Rows from block 11 of the encoder of a small waveform denoising autoencoder, named by matrix and row number. Rows with one number belong to one channel. Each number is 50 + 15 x the weight over its row's rms, rounded and kept within 0 to 99. All counts start at 0. After the name is the row's rms in percent of the matrix's.
After each channel's rows are labels from the 100 clips, of 14976, where the channel reaches its highest value: "top examples" is what is common among them. Only what is clearly more common there than usual is listed. The data: strings of digits, spoken by a formant synthesiser in many voices.
# convs0: first width-5 conv (encoder.blocks.11.convs.0.weight, 160x160x5, each kernel summed), inputs 0-79
# convs1: second width-5 conv (encoder.blocks.11.convs.1.weight, 160x160x5, transposed, each kernel summed), outputs 0-79

convs0.126 138:75 50 49 60 60 45 38 39 55 75 55 41 32 76 89 63 58 20 72 48 47 51 55 26 56 45 59 93 42 88 53 36 53 65 32 56 58 50 32 39 61 58 36 18 49 31 61 58 55 50 60 61 28 55 38 66 09 69 66 45 79 51 62 51 45 53 54 67 41 66 70 50 53 56 39 73 45 49 64 59
convs1.126 126:25 62 41 43 59 31 51 61 64 16 39 26 33 42 64 37 51 49 76 20 51 50 52 76 47 40 22 58 59 48 62 53 53 16 43 33 37 87 59 59 50 48 54 40 38 49 44 42 47 54 78 75 54 60 91 57 56 89 37 43 32 43 45 39 48 45 40 77 54 68 63 55 36 38 31 10 57 54 42 59
top examples: number of digits: 1

convs0.22 071:12 84 39 52 56 79 49 45 44 45 39 74 47 35 47 82 43 58 61 47 66 42 29 66 49 27 28 19 46 40 37 59 58 79 47 43 62 42 42 39 29 56 33 31 67 63 82 49 32 51 43 52 27 45 23 36 62 48 41 60 49 61 39 49 53 66 50 10 52 36 58 42 43 24 52 67 36 53 79 49
convs1.22 058:62 50 44 42 28 28 60 64 63 40 54 31 34 38 37 33 60 54 37 29 39 40 48 45 42 72 40 77 40 55 39 24 46 14 85 59 58 33 75 55 21 68 62 72 43 57 46 46 45 72 53 48 53 47 49 52 42 46 48 61 43 44 76 37 65 13 45 53 33 47 44 58 60 43 64 13 44 45 39 31
top examples: clipping

convs0.31 165:71 71 52 76 83 49 60 19 55 77 54 54 49 62 64 47 39 53 44 89 42 69 49 66 49 33 57 52 39 47 68 56 47 87 60 54 47 62 83 55 46 67 75 99 53 36 46 67 39 55 52 42 58 45 41 45 23 52 56 49 84 47 74 48 74 74 47 56 42 58 46 50 45 44 33 89 49 42 51 45
convs1.31 161:62 59 23 25 51 41 36 51 31 26 42 00 58 54 53 29 34 40 57 73 45 08 40 43 44 52 08 71 73 40 60 50 33 37 43 57 46 69 40 53 53 59 37 56 26 43 80 31 37 28 50 34 57 30 55 56 29 39 51 62 50 53 39 36 51 36 58 62 68 62 75 58 68 66 48 46 50 69 53 43
top examples: number of digits: 1

convs0.63 107:60 25 42 57 45 47 35 48 39 52 47 28 99 69 47 14 45 80 54 55 50 54 41 22 37 42 43 65 66 67 51 54 32 33 59 37 81 79 45 34 52 29 62 66 44 51 24 60 47 75 60 46 38 19 72 64 54 54 33 53 41 41 32 50 54 46 52 40 85 63 64 56 37 36 55 16 68 30 39 54
convs1.63 118:49 52 36 38 41 46 56 68 43 65 37 51 67 42 61 55 84 34 37 51 55 71 47 71 57 65 56 22 49 49 58 43 47 56 53 63 18 08 42 46 38 76 29 36 53 45 46 75 81 19 47 52 57 52 32 56 66 69 63 34 27 39 42 61 54 19 85 39 59 34 28 10 45 55 63 77 34 52 65 56
top examples: number of digits: 1

convs0.1 124:46 47 49 39 25 41 29 39 55 45 37 41 41 67 41 43 50 56 71 49 61 32 20 21 24 59 53 55 45 82 45 46 15 34 33 35 55 74 46 40 28 64 35 58 48 51 35 45 48 44 38 54 36 78 95 59 46 56 42 38 58 41 49 57 63 40 07 65 59 66 46 64 47 77 39 13 50 47 43 42
convs1.1 136:22 46 83 55 40 59 65 43 59 64 39 84 46 37 63 73 47 67 22 56 38 37 65 60 58 28 38 44 72 54 58 49 53 41 42 47 55 52 28 70 52 37 36 35 40 36 46 23 57 67 48 57 29 79 35 60 49 51 63 47 44 59 44 59 50 63 36 39 48 34 46 59 32 40 21 62 27 60 61 47
top examples: number of digits: 1

convs0.46 147:45 20 34 29 40 54 58 59 99 29 37 28 48 73 43 37 51 53 53 59 45 36 53 36 39 46 43 59 59 55 29 62 41 50 40 55 48 67 52 35 58 24 17 58 41 27 27 45 17 43 40 40 43 53 79 50 63 50 36 30 43 26 48 39 34 35 28 50 74 63 62 19 49 38 42 50 51 38 41 44
convs1.46 129:54 68 67 71 52 24 56 35 62 52 41 56 50 25 67 50 20 42 44 44 54 67 58 51 79 58 72 60 46 50 62 40 46 85 52 39 55 46 25 53 42 48 38 69 28 57 28 55 63 37 36 57 32 58 36 41 67 47 46 43 44 47 31 70 37 51 65 47 49 47 35 28 62 66 27 57 76 52 78 55
top examples: number of digits: 1

convs0.125 066:29 52 58 49 44 46 55 43 76 38 59 37 67 41 52 49 20 41 64 67 75 76 24 52 54 53 53 33 49 45 50 30 56 55 79 04 50 47 30 53 28 43 65 43 70 32 48 70 41 46 48 52 45 49 35 59 41 37 42 63 49 62 42 11 53 29 45 41 54 38 45 62 50 37 94 74 23 44 78 62
convs1.125 039:39 47 43 56 59 42 22 34 38 49 75 48 22 52 22 73 58 35 50 37 36 50 52 47 45 29 61 55 44 52 66 61 51 59 37 99 73 46 41 40 55 45 29 46 23 46 72 35 27 35 65 43 61 55 39 39 77 49 16 56 44 74 88 53 70 54 70 41 29 49 39 52 32 20 60 25 39 46 37 43
top examples: clipping

convs0.47 103:42 55 60 57 32 58 49 56 81 42 26 90 46 53 47 46 68 52 60 47 44 19 37 27 60 63 61 74 44 64 59 47 22 15 34 53 58 64 36 29 38 57 49 42 35 78 26 41 41 23 44 33 57 54 59 56 64 99 44 37 67 47 35 54 38 43 47 70 55 75 73 47 49 52 55 10 48 29 32 43
convs1.47 120:64 33 51 60 54 42 65 46 28 72 34 42 58 46 59 45 56 37 43 37 37 45 49 52 40 42 70 49 47 65 63 72 36 64 49 76 43 38 37 24 53 41 36 48 43 50 46 09 60 69 93 69 36 78 67 30 25 43 45 45 50 43 58 69 54 49 39 17 59 29 58 18 64 41 79 77 44 37 41 67
top examples: number of digits: 1